config.yaml
arch: "unet"
beta2: 0.999
batch_size: 256
Rows from block 4 of a small model that predicts escape time at each pixel, named by matrix and row number. Each number is 200 + 20 x the weight over its row's rms, rounded and kept within 0 to 999. All counts start at 0. After the name is the row's rms in percent of the matrix's.
After each channel's rows are labels from the 100 images, of 14848, where the channel reaches its highest value: "top examples" is what is common among them. Only what is clearly more common there than usual is listed. The data: views of escape-time and Newton fractals. In brackets: how many of the 100.
# conv: 3x3 conv (model.mid.0.conv.weight, 128x128x3x3, each kernel summed), inputs 0-127

conv.16,077,169,179,207,170,229,212,182,219,184,185,180,204,182,199,234,205,217,166,162,198,223,189,205,217,224,213,242,229,177,203,174,200,191,202,231,193,180,231,198,178,181,226,196,240,175,191,208,190,157,208,196,187,193,203,206,208,184,202,185,192,198,194,192,197,199,210,209,210,220,198,210,168,191,206,220,156,189,185,226,199,200,211,163,197,208,213,201,185,232,199,202,203,191,202,210,239,215,191,219,222,223,193,240,199,185,237,195,208,206,183,198,223,181,224,187,221,185,266,232,188,196,177,195,234,166,170,201,196
top examples: Newton basins of five roots (65)

conv.48,097,198,195,228,176,199,199,200,212,186,208,197,218,195,191,182,245,179,202,195,214,201,186,233,198,196,169,210,259,167,192,171,166,202,178,212,207,210,197,215,204,236,222,190,211,161,235,217,194,180,164,198,186,222,194,218,185,224,192,224,189,170,208,190,245,182,184,203,229,217,190,209,198,205,231,205,192,202,190,172,209,171,169,192,196,185,183,206,205,190,225,206,229,214,226,224,210,217,188,207,199,235,197,212,203,206,198,210,221,186,197,181,187,215,178,193,226,162,209,223,240,164,173,170,182,245,187,200,213
top examples: burning ship (64)

conv.47,135,218,187,202,198,193,202,185,178,241,177,189,196,203,178,227,196,203,225,218,175,197,184,184,220,220,175,215,208,165,190,220,208,177,180,156,213,209,186,211,206,180,237,189,218,190,196,176,198,175,184,208,203,218,186,221,209,178,159,169,233,195,200,233,192,173,221,183,255,218,187,217,166,196,196,204,185,228,178,188,176,227,206,186,194,212,177,213,218,202,210,159,237,182,185,240,239,217,203,231,173,211,161,186,187,209,210,203,212,184,220,177,220,194,202,207,204,216,206,182,215,218,202,174,189,210,166,187,204
top examples: tricorn (51)

conv.118,139,184,169,169,171,185,217,201,177,180,214,210,220,209,195,196,185,206,211,227,193,216,183,180,225,204,211,197,176,230,217,224,207,179,164,196,199,186,211,208,183,203,213,174,187,233,182,197,188,166,222,159,178,171,201,235,207,192,195,187,200,208,177,186,177,209,209,209,168,203,226,224,186,192,225,224,192,215,199,220,236,212,206,215,179,199,217,217,192,205,170,232,164,183,195,222,173,201,231,224,175,177,232,197,170,174,191,226,217,223,229,217,229,201,212,185,221,186,207,168,179,200,172,233,167,203,174,184,223
top examples: Newton basins of three roots (34); sine Julia set (29)

conv.0,073,150,180,159,171,232,203,205,189,213,180,197,197,185,218,228,217,177,151,176,190,183,203,171,197,215,188,214,209,216,212,250,208,209,204,210,174,191,189,192,190,212,200,232,214,222,186,223,212,169,202,202,171,209,233,172,170,193,208,227,207,207,201,210,191,202,199,180,171,174,198,202,211,163,181,217,188,177,155,188,160,208,215,169,206,194,228,210,221,209,153,179,207,193,190,192,192,198,183,197,217,170,196,207,214,214,192,178,216,218,207,171,216,194,212,200,208,179,241,182,183,201,179,219,179,203,214,224,228
top examples: Newton basins of five roots (96)

conv.23,123,165,229,183,200,196,246,230,204,198,202,192,181,168,185,203,170,198,220,178,196,197,167,213,186,194,187,198,199,208,207,211,169,180,193,220,208,211,246,209,174,210,222,161,207,178,222,223,212,212,176,210,210,190,199,207,190,213,189,170,155,198,200,215,221,228,173,170,200,227,195,179,156,183,201,207,196,185,222,231,194,181,206,191,178,208,194,243,162,180,202,202,205,233,187,209,188,203,221,183,193,187,190,208,187,214,201,250,213,186,240,191,185,202,242,224,218,159,201,222,214,186,209,198,180,174,197,214,209
top examples: close-up (50); burning ship (30)

conv.44,087,182,176,192,183,199,209,185,224,155,215,215,207,182,226,183,167,220,183,208,198,161,231,222,190,165,196,206,162,197,233,172,204,238,251,222,202,191,177,201,223,199,166,193,200,210,184,184,184,206,226,154,201,188,189,192,158,193,201,206,226,193,180,191,175,195,200,200,183,185,183,203,239,222,165,213,212,204,200,190,162,194,186,223,189,180,185,191,179,214,196,197,205,234,206,192,155,209,177,197,227,247,183,201,190,199,208,176,193,186,174,197,168,197,209,187,213,221,207,203,202,200,227,189,231,177,191,196,196
top examples: Mandelbrot set (75)

conv.92,110,199,168,161,198,181,250,178,192,221,187,220,208,216,215,175,184,194,196,217,180,157,183,185,223,195,220,175,175,209,191,230,195,182,193,188,179,169,216,204,179,210,193,166,169,227,176,188,201,193,228,194,165,168,204,223,203,185,177,178,217,202,194,201,202,193,183,191,180,192,194,175,193,211,192,212,218,193,180,198,168,230,192,242,169,221,215,208,190,188,203,208,197,170,190,184,193,200,226,229,162,206,222,201,160,169,201,196,224,202,193,211,226,170,215,167,189,202,190,204,187,219,237,231,207,210,158,185,203
top examples: tricorn (33)

conv.36,084,163,224,182,198,185,238,196,222,194,229,192,206,183,199,207,200,171,180,184,197,164,182,217,190,203,179,221,241,177,205,201,173,196,224,200,234,210,219,186,221,214,186,224,237,201,195,181,190,225,205,263,189,188,179,200,205,193,193,222,205,188,199,206,204,213,199,188,199,201,192,200,217,183,203,191,204,155,187,193,163,209,199,189,201,189,172,176,220,195,193,173,270,216,199,181,190,209,192,204,199,210,206,230,226,199,228,164,190,180,184,198,191,228,220,215,184,199,199,240,245,179,217,178,197,187,232,221,214
top examples: Newton basins of three roots (44)

conv.86,137,229,201,198,217,234,190,189,216,228,220,218,207,205,205,210,212,211,242,199,177,201,209,204,185,188,177,160,212,154,210,231,212,172,184,175,145,209,189,213,225,190,205,220,158,194,217,212,152,208,182,180,205,188,264,227,205,190,184,204,196,204,199,204,221,200,235,196,194,227,224,203,217,184,230,190,229,219,225,198,216,216,205,220,197,171,183,186,211,184,172,208,191,218,205,217,188,197,232,189,202,172,222,203,165,207,174,187,192,213,163,203,193,208,200,194,188,196,181,183,206,183,191,163,192,218,222,197,175
top examples: sine Julia set (49); Julia set (29)

conv.38,052,187,211,206,187,175,218,205,212,233,228,197,180,194,195,193,220,187,209,210,229,204,196,184,185,215,212,209,174,197,217,187,166,238,227,211,239,200,268,207,172,185,207,197,211,212,201,210,200,249,198,192,197,192,159,190,237,191,218,200,235,219,219,212,190,201,211,208,209,201,218,236,144,176,171,221,206,177,181,178,221,188,199,209,210,202,197,214,204,198,202,192,197,186,190,203,179,233,194,211,174,170,156,207,215,224,200,208,208,170,224,227,159,200,214,198,230,207,187,220,202,201,192,217,163,189,215,207,223
top examples: Newton basins of three roots (51)

conv.105,070,159,195,190,190,186,172,197,172,184,199,201,161,164,195,212,185,170,199,189,159,219,202,212,201,197,210,214,178,228,234,268,168,204,184,202,222,209,166,195,165,212,221,167,211,176,200,212,181,176,210,191,228,180,187,196,232,198,181,152,199,216,200,183,200,184,214,189,184,209,224,218,169,176,215,209,191,202,204,195,203,205,200,198,208,195,201,221,202,204,175,234,205,205,188,235,199,229,193,191,215,162,191,185,194,190,197,219,212,197,247,201,174,179,220,199,228,183,210,177,174,187,166,177,192,205,174,188,210
top examples: Newton basins of five roots (56)

conv.11,082,240,167,197,222,200,209,222,186,222,180,214,218,228,227,215,191,206,203,171,174,245,182,192,207,220,155,191,169,219,206,184,206,198,196,202,181,179,221,177,184,189,226,221,177,204,182,224,199,224,173,163,221,235,206,205,168,206,212,165,203,184,158,198,203,205,179,208,209,205,202,223,188,192,188,186,221,206,167,173,217,181,246,233,204,201,174,194,199,208,203,212,200,220,205,204,189,208,171,205,216,200,205,232,213,191,200,173,207,201,219,216,190,179,203,190,244,163,185,225,224,221,184,195,186,200,185,210,250
top examples: burning ship (29)

conv.100,101,214,200,221,200,183,182,202,197,221,199,212,174,213,222,235,202,185,222,228,182,175,189,170,201,215,209,182,205,194,210,200,174,210,188,206,185,192,175,217,203,196,221,203,177,196,191,251,206,201,133,186,186,175,202,197,203,179,182,175,220,222,194,184,179,165,223,215,225,194,219,227,184,186,211,211,221,186,190,161,237,188,207,239,176,203,191,178,205,196,212,196,174,170,189,196,228,248,199,245,205,196,172,192,165,192,178,210,207,181,217,187,208,187,208,187,225,231,186,188,171,236,189,182,202,200,169,189,188
top examples: burning ship (53)

conv.90,133,206,201,210,187,202,189,259,188,170,210,188,169,168,202,167,210,178,187,167,201,230,216,218,204,208,215,207,211,225,215,194,193,225,227,243,210,216,185,200,181,226,182,190,207,222,206,244,190,222,205,224,220,205,195,174,221,214,203,202,190,231,227,166,183,214,221,215,189,177,203,238,243,209,170,210,195,176,195,180,223,164,207,190,244,194,204,185,202,214,192,194,196,216,226,210,185,189,211,171,232,183,180,175,211,232,181,190,197,170,206,219,176,231,185,206,228,214,199,228,204,204,200,193,206,215,226,203,181
top examples: tricorn (69)

conv.62,067,200,207,202,174,204,220,185,227,204,217,189,220,181,226,222,206,185,196,187,203,166,208,221,186,191,202,235,165,191,218,171,205,217,228,168,223,189,175,200,215,180,185,181,238,186,200,206,198,224,195,191,239,228,170,195,179,199,187,185,179,218,216,219,193,207,226,175,199,190,188,149,210,202,183,207,176,202,183,206,142,200,196,177,218,188,156,176,199,213,232,207,190,213,204,200,187,188,211,188,228,223,188,200,205,221,207,191,189,197,165,209,174,195,206,197,203,241,226,246,221,203,232,165,207,180,205,208,157
top examples: Newton basins of three roots (51)

conv.55,074,223,175,178,191,215,237,176,206,185,197,199,216,207,180,217,195,217,206,194,180,192,174,167,223,184,216,229,217,203,188,197,218,207,203,171,203,161,196,188,196,195,179,186,215,188,187,182,224,150,233,151,202,187,184,199,161,177,168,201,201,213,210,182,165,203,228,172,193,221,173,233,256,205,176,187,178,233,221,187,217,203,165,202,212,193,215,190,240,206,187,213,189,206,193,192,205,167,208,233,197,193,201,210,217,210,213,222,205,219,221,210,208,224,224,181,196,210,228,172,167,198,179,209,167,205,203,204,210
top examples: Julia set (29)

conv.94,080,187,186,207,208,208,214,195,200,225,185,178,193,217,175,212,182,202,249,189,192,221,198,205,191,228,177,213,213,196,195,235,184,187,180,162,215,198,173,198,171,171,224,181,223,170,236,211,212,175,192,189,202,167,191,215,222,178,163,182,157,188,201,218,221,199,226,196,213,210,180,188,232,186,199,209,177,215,236,191,163,249,175,163,216,194,214,211,210,211,201,206,226,205,175,213,207,198,207,212,160,169,189,172,196,214,209,197,242,210,241,195,195,190,217,211,185,194,216,199,190,208,200,149,196,222,193,200,187
top examples: quartic Julia set (43)

conv.18,056,184,181,210,192,196,205,175,223,221,165,177,217,217,224,233,198,206,189,187,181,226,181,189,192,198,216,233,183,196,206,182,192,209,177,246,222,195,198,165,181,195,213,222,239,223,167,218,221,199,179,180,204,200,175,167,180,181,212,227,200,194,168,202,200,216,200,206,201,176,197,208,176,205,189,195,179,168,181,215,204,182,219,176,221,206,234,189,202,222,196,245,184,204,221,189,208,208,180,216,241,233,175,237,225,183,215,180,207,209,222,192,206,172,189,212,241,220,212,186,204,223,194,190,175,231,211,234,231
top examples: burning ship (33)

conv.68,145,203,168,208,205,201,176,181,167,224,211,196,205,217,172,198,215,212,197,182,204,250,234,185,210,232,194,222,208,153,188,214,239,193,195,177,215,189,193,179,186,208,182,186,220,188,196,189,204,197,205,190,224,223,185,230,218,188,209,248,182,229,213,176,205,202,196,206,205,222,194,200,255,202,215,197,173,230,196,209,202,198,200,185,225,212,217,173,210,210,198,222,201,185,207,208,234,177,180,166,219,180,228,202,255,178,224,187,208,235,178,206,178,235,195,199,160,179,211,185,213,187,172,227,195,192,204,199,223
top examples: cubic Julia set (55); Julia set (29)

conv.3,097,194,200,203,215,190,206,210,174,193,200,181,184,163,165,193,158,232,193,195,147,203,224,235,202,205,218,179,174,200,222,227,231,179,208,192,210,227,204,210,196,177,200,193,189,206,174,226,156,208,217,161,201,195,203,194,218,205,200,203,198,243,191,216,225,230,231,179,183,198,190,183,218,207,212,199,205,214,218,251,179,190,221,198,204,226,223,205,164,216,182,190,181,218,185,213,197,179,207,186,216,164,207,212,211,202,208,189,180,230,173,200,197,187,227,225,155,220,183,187,165,217,231,212,224,202,206,173,198
top examples: tricorn (46); Mandelbrot set (33)

conv.80,078,226,234,219,213,202,195,196,208,205,189,194,175,227,148,194,205,208,226,218,191,195,203,243,183,211,175,212,204,155,197,176,204,201,224,229,199,192,192,199,207,175,193,219,218,153,219,199,226,225,166,228,197,197,196,217,218,189,178,191,201,205,198,205,212,159,176,185,207,234,174,209,206,168,186,205,194,234,215,199,183,198,193,194,200,220,170,229,170,188,241,171,200,202,166,177,192,219,191,232,168,237,189,189,203,235,219,213,210,199,158,183,181,196,211,200,187,209,205,212,239,202,207,175,208,193,190,217,180
top examples: Mandelbrot set (52)

conv.121,133,227,190,186,179,162,210,171,199,193,224,216,244,158,193,171,222,194,206,192,214,152,220,204,203,167,196,177,168,197,183,207,206,197,204,176,231,229,212,236,195,219,198,176,181,196,209,204,178,181,219,174,221,234,168,221,192,189,175,202,172,223,227,196,216,196,214,188,181,209,204,195,223,198,222,189,213,221,212,193,210,181,178,231,195,198,205,183,232,185,183,232,180,202,196,234,201,180,241,181,213,196,207,208,176,192,188,202,204,210,168,188,200,215,183,200,136,185,175,172,212,165,194,209,200,200,202,189,185
top examples: sine Julia set (34)

conv.39,060,166,229,179,214,201,206,226,170,165,189,182,203,198,213,183,182,178,202,218,215,184,217,197,188,213,236,185,191,261,209,190,199,196,206,216,198,216,211,199,208,235,199,229,186,244,201,224,203,233,210,221,198,191,209,193,216,190,227,187,202,194,217,200,183,211,184,200,176,147,199,177,131,200,195,219,208,181,210,234,171,161,225,197,193,223,203,226,171,208,223,203,187,194,183,187,171,195,198,173,189,222,198,192,196,221,206,236,194,200,214,182,213,194,208,221,199,253,186,210,195,220,229,200,198,179,202,215,195
top examples: sine Julia set (34)

conv.67,190,205,196,242,191,184,185,192,198,226,168,192,201,204,181,194,205,222,196,164,232,218,223,185,195,239,198,218,224,185,179,203,229,201,227,186,235,202,193,177,193,201,205,212,223,205,190,181,210,204,194,213,192,213,172,195,216,187,213,217,207,192,211,211,197,168,205,201,212,204,165,203,214,191,191,202,196,197,199,184,183,212,218,189,222,204,204,191,176,214,184,201,218,157,197,178,209,188,135,175,210,226,205,215,296,177,227,179,195,221,150,197,208,206,172,212,166,210,200,202,193,213,198,203,211,184,216,219,177
top examples: tricorn (60); burning ship (28)

conv.106,091,197,230,211,229,165,190,210,188,210,205,229,170,213,206,194,181,227,214,178,190,195,188,185,197,216,244,199,225,230,182,223,194,206,229,215,214,171,181,199,198,203,204,215,189,184,213,194,218,196,178,173,201,158,171,182,227,170,176,177,198,219,210,191,164,182,213,210,188,203,207,248,225,201,181,190,220,202,219,193,219,208,221,252,204,211,197,195,223,183,207,169,215,206,188,188,223,204,196,228,190,189,187,176,178,230,176,191,208,170,223,210,210,233,229,178,202,241,187,230,169,239,194,179,196,205,189,194,171
top examples: close-up (52)

conv.15,097,231,232,223,231,182,173,166,205,222,212,225,192,209,190,176,206,216,200,172,211,205,200,212,185,208,205,190,219,168,199,180,169,215,201,199,197,188,224,214,207,194,213,226,180,172,227,197,219,234,200,204,260,219,186,192,253,205,213,206,196,197,185,217,189,213,190,219,215,214,227,225,204,228,195,175,210,215,230,197,234,210,220,243,210,226,191,190,207,178,228,214,212,214,195,222,247,244,207,190,185,204,193,195,194,219,172,172,195,179,174,217,166,219,182,179,183,193,184,201,200,193,175,179,218,206,210,201,167
top examples: Mandelbrot set (32)

conv.125,120,196,175,174,198,190,207,213,170,191,204,217,201,229,185,204,195,189,206,228,170,215,191,160,223,224,215,188,162,230,218,227,200,178,166,205,186,172,201,209,190,196,201,188,173,222,177,209,184,190,198,194,163,157,212,219,223,173,202,176,201,231,202,181,188,207,220,215,162,185,216,227,173,201,213,223,199,205,184,205,217,169,221,233,179,211,215,216,177,205,181,222,183,166,186,194,180,217,213,197,185,203,246,217,175,175,195,214,220,207,227,214,183,211,205,173,216,220,199,179,172,231,190,231,200,167,167,175,207
top examples: Newton basins of three roots (60)

conv.98,133,206,195,195,158,245,196,197,198,187,212,204,200,216,219,200,215,217,212,208,216,194,205,196,209,189,212,246,187,182,201,183,204,220,193,209,174,158,218,189,222,229,168,192,223,182,211,206,230,202,235,195,254,227,217,209,192,177,196,201,171,185,198,189,169,214,190,181,194,202,192,169,197,177,221,193,143,243,213,187,212,182,194,187,210,192,196,187,218,200,217,224,180,214,204,215,184,210,215,181,209,206,202,199,189,222,207,211,209,198,184,163,186,215,196,157,198,198,268,206,242,168,187,200,178,191,200,228,186
top examples: close-up (46); sine Julia set (43); Newton basins of five roots (37)

conv.26,091,203,204,198,219,194,221,166,186,189,226,202,185,193,175,141,188,222,160,205,193,196,204,200,212,180,220,203,196,210,204,168,180,218,229,227,198,192,241,202,192,156,204,207,198,214,206,208,195,209,215,191,210,195,188,188,165,217,215,184,190,200,187,222,202,229,175,215,218,204,179,213,190,236,169,196,200,206,205,256,204,204,201,218,173,198,224,187,194,202,215,180,218,227,223,217,232,206,211,233,193,247,175,232,179,225,214,185,206,170,225,227,214,206,229,189,225,213,201,231,162,181,198,200,238,208,180,188,207
top examples: quartic Julia set (37)

conv.43,118,215,207,201,213,216,203,203,196,183,178,210,241,213,192,218,175,175,213,231,232,182,186,209,185,189,219,179,160,246,184,211,229,186,197,197,171,179,210,170,181,210,194,183,174,247,165,166,217,178,211,203,182,217,226,191,195,225,205,201,227,196,211,210,166,210,188,194,181,171,190,224,187,215,192,190,219,170,196,188,181,169,202,216,176,209,202,226,228,193,168,199,213,161,175,181,172,180,182,191,205,218,217,195,221,158,190,209,211,203,210,202,227,191,206,199,197,213,186,165,202,231,219,249,183,209,211,200,221
top examples: tricorn (39); burning ship (29)

conv.78,123,220,194,248,221,215,176,191,216,252,177,196,197,232,180,201,194,226,232,202,211,259,211,214,169,217,169,201,219,192,184,192,214,211,207,183,185,187,176,148,182,169,216,223,195,196,199,176,219,200,162,172,210,192,212,193,192,197,196,221,203,174,188,207,205,194,195,230,229,225,189,228,216,189,173,194,202,209,225,186,207,233,222,200,238,168,202,205,180,212,219,217,214,201,186,185,204,207,171,185,207,212,194,216,232,201,200,188,218,220,195,205,195,202,183,205,227,177,196,199,209,199,181,165,184,247,225,230,200
top examples: Julia set (40); cubic Julia set (35)

conv.10,093,235,204,220,233,190,207,208,216,235,161,228,199,223,201,200,191,191,177,182,167,218,169,223,198,193,204,189,216,192,195,207,194,190,201,170,176,172,188,179,202,191,201,181,171,196,203,190,196,212,203,192,204,167,205,189,193,208,178,192,248,187,184,184,210,207,208,181,225,196,168,228,209,210,157,187,221,199,198,212,197,190,202,250,218,214,187,214,176,182,229,188,219,231,198,193,202,202,232,201,160,228,201,230,174,218,179,172,188,208,193,250,193,195,199,177,252,230,187,211,194,206,218,191,209,250,203,211,182
top examples: sine Julia set (28); quartic Julia set (28)

conv.27,081,196,167,202,204,208,229,227,151,210,185,190,187,209,212,153,169,204,219,241,200,209,209,201,215,197,194,196,162,225,206,192,202,208,219,219,184,191,217,188,189,196,186,170,187,229,187,223,188,241,193,184,213,192,205,207,172,208,200,195,228,205,175,205,194,201,182,217,223,174,191,209,189,204,143,210,195,200,171,238,204,203,207,209,173,210,226,199,186,212,196,200,204,225,199,205,208,233,202,225,188,204,185,210,174,214,215,192,224,172,236,241,171,174,220,187,232,192,204,203,158,207,187,213,207,209,164,195,257
top examples: cubic Julia set (39)

conv.85,068,172,233,214,205,189,213,191,230,198,217,188,229,184,187,169,194,188,199,208,219,206,173,232,171,177,192,213,191,226,185,210,207,162,188,189,229,220,224,175,199,199,210,205,220,188,213,198,154,194,187,224,195,184,180,217,188,199,181,197,169,163,203,203,205,208,214,235,195,222,234,200,141,196,229,178,195,168,241,217,197,179,204,177,181,194,189,193,179,208,186,225,210,187,184,201,183,225,198,204,188,224,202,248,193,170,218,181,220,221,198,195,187,163,198,210,194,202,207,223,222,164,174,162,231,196,196,205,182
top examples: Mandelbrot set (48)

conv.61,089,228,202,220,188,226,187,173,209,186,197,188,228,186,186,194,246,216,208,159,225,186,212,216,203,188,196,211,194,179,201,169,207,235,191,207,180,182,220,206,193,169,204,170,200,189,225,211,206,196,191,184,254,264,207,198,188,232,218,227,167,207,205,228,216,207,205,188,231,209,183,191,210,200,215,210,174,218,176,206,208,180,184,192,214,217,217,183,261,202,213,193,212,216,206,236,242,175,211,208,237,202,190,190,220,215,202,201,206,211,173,200,228,201,219,172,197,180,222,211,183,196,182,205,182,236,219,202,197
top examples: quartic Julia set (28)

conv.33,071,185,180,179,204,163,197,174,217,200,229,194,169,189,184,221,203,203,190,201,179,222,197,167,210,212,210,232,235,189,214,196,154,216,214,209,263,212,199,203,208,192,194,189,238,179,208,188,206,161,199,184,183,171,142,169,209,210,204,243,201,228,211,187,208,242,216,223,204,208,176,226,228,207,205,205,190,209,202,181,226,213,184,191,213,184,243,203,196,200,189,193,210,201,210,194,223,183,204,195,186,187,188,190,235,234,221,228,186,202,223,174,226,232,195,224,222,185,187,176,208,197,200,211,208,188,217,192,199
top examples: Newton basins of three roots (39); quartic Julia set (28)

conv.32,076,191,205,226,205,211,225,237,212,190,188,198,184,180,193,181,199,232,194,215,210,210,212,211,211,203,211,220,203,179,200,193,205,239,235,223,216,203,210,211,195,186,172,208,220,161,196,227,216,204,226,193,213,233,190,161,176,237,180,227,210,224,199,212,167,223,212,185,203,203,211,190,220,180,146,183,202,182,194,226,175,186,220,181,228,217,191,198,199,196,216,157,187,202,156,183,178,198,188,196,220,162,192,213,239,216,182,184,224,167,201,183,178,167,206,217,220,182,206,203,229,182,227,220,212,201,232,188,227
top examples: Newton basins of five roots (38)

conv.49,068,177,175,189,195,172,197,213,201,168,185,217,198,231,221,215,197,185,196,177,221,166,213,238,177,197,162,217,243,177,192,190,193,220,199,187,242,185,196,187,216,261,162,210,217,184,206,188,232,210,225,202,207,214,157,224,200,208,222,226,220,181,206,163,192,195,161,199,203,204,175,198,221,156,215,210,204,202,192,177,206,218,196,211,194,198,167,207,250,192,218,193,217,226,211,186,185,200,189,185,203,190,232,166,220,199,218,212,197,200,172,213,211,206,206,188,184,167,196,186,212,197,193,218,168,198,196,223,207
top examples: quartic Julia set (28)

conv.73,154,225,170,205,199,204,198,203,178,184,184,199,246,240,215,247,215,220,223,201,222,241,189,218,179,221,172,232,173,205,169,166,232,206,188,211,208,173,207,181,191,190,198,195,220,191,224,174,234,178,199,178,209,206,185,210,196,187,214,196,175,168,182,199,220,180,169,204,184,188,195,221,191,195,211,194,187,209,185,183,223,223,191,194,229,188,189,218,216,212,226,223,177,201,203,185,174,181,179,194,217,200,219,199,248,183,211,196,178,219,186,206,206,238,195,188,189,183,213,216,221,223,228,202,161,194,210,233,245
top examples: sine Julia set (55)

conv.30,091,208,191,217,153,203,253,183,209,209,207,197,220,162,212,170,216,248,191,196,213,169,194,207,202,186,205,219,187,191,201,165,202,203,193,210,207,190,254,213,232,181,188,191,216,200,208,188,174,207,204,182,236,235,186,205,204,198,196,196,186,180,219,219,174,213,204,190,226,199,181,174,176,203,197,196,184,200,194,213,204,156,213,198,188,206,188,190,194,202,186,205,237,243,190,228,214,218,221,185,203,241,182,245,178,236,206,194,212,163,174,207,213,209,204,179,196,212,227,247,221,180,214,187,178,205,197,215,191
top examples: quartic Julia set (30)

conv.60,104,214,162,203,183,213,202,221,154,211,201,207,208,214,188,198,210,220,211,196,202,203,223,184,214,218,189,191,202,217,198,240,223,205,188,170,177,175,176,211,176,226,204,173,182,207,196,175,199,176,225,188,239,226,222,232,219,199,201,194,190,226,200,209,168,197,218,216,188,204,239,218,202,166,195,208,196,205,173,186,206,235,217,213,202,206,192,210,225,205,172,247,204,181,208,206,194,214,199,195,210,138,246,209,216,170,194,208,232,213,234,221,186,196,198,171,183,164,210,187,207,189,178,213,163,203,201,189,239
top examples: Mandelbrot set (33)

conv.46,077,202,199,202,206,201,223,191,242,167,190,185,203,193,205,237,180,185,217,191,207,182,225,252,179,200,187,216,218,167,221,161,173,241,242,220,220,199,192,205,189,171,187,217,213,201,209,202,220,193,195,176,217,204,182,167,163,210,197,227,202,210,182,218,225,189,196,193,179,171,162,214,223,204,177,202,199,204,213,187,186,225,171,193,215,166,202,216,228,216,202,191,182,213,199,178,184,224,168,213,212,230,183,185,242,212,210,183,197,213,162,172,213,180,193,210,184,178,209,188,201,218,220,161,213,220,219,225,187
top examples: Newton basins of five roots (86)

conv.72,097,180,228,225,201,199,207,190,219,211,205,186,151,203,208,168,198,200,159,205,172,204,217,176,209,212,211,212,208,199,217,206,191,214,209,203,207,196,223,177,224,204,161,196,216,195,184,201,170,264,227,258,188,178,195,180,234,191,208,209,224,221,229,218,204,208,233,203,213,203,187,160,177,197,210,216,198,188,223,207,173,211,206,195,195,203,178,185,183,210,200,179,202,160,199,176,200,215,180,186,219,211,208,209,211,175,226,183,178,187,155,211,187,187,202,193,223,222,199,213,182,214,241,213,202,180,205,182,147
top examples: tricorn (69)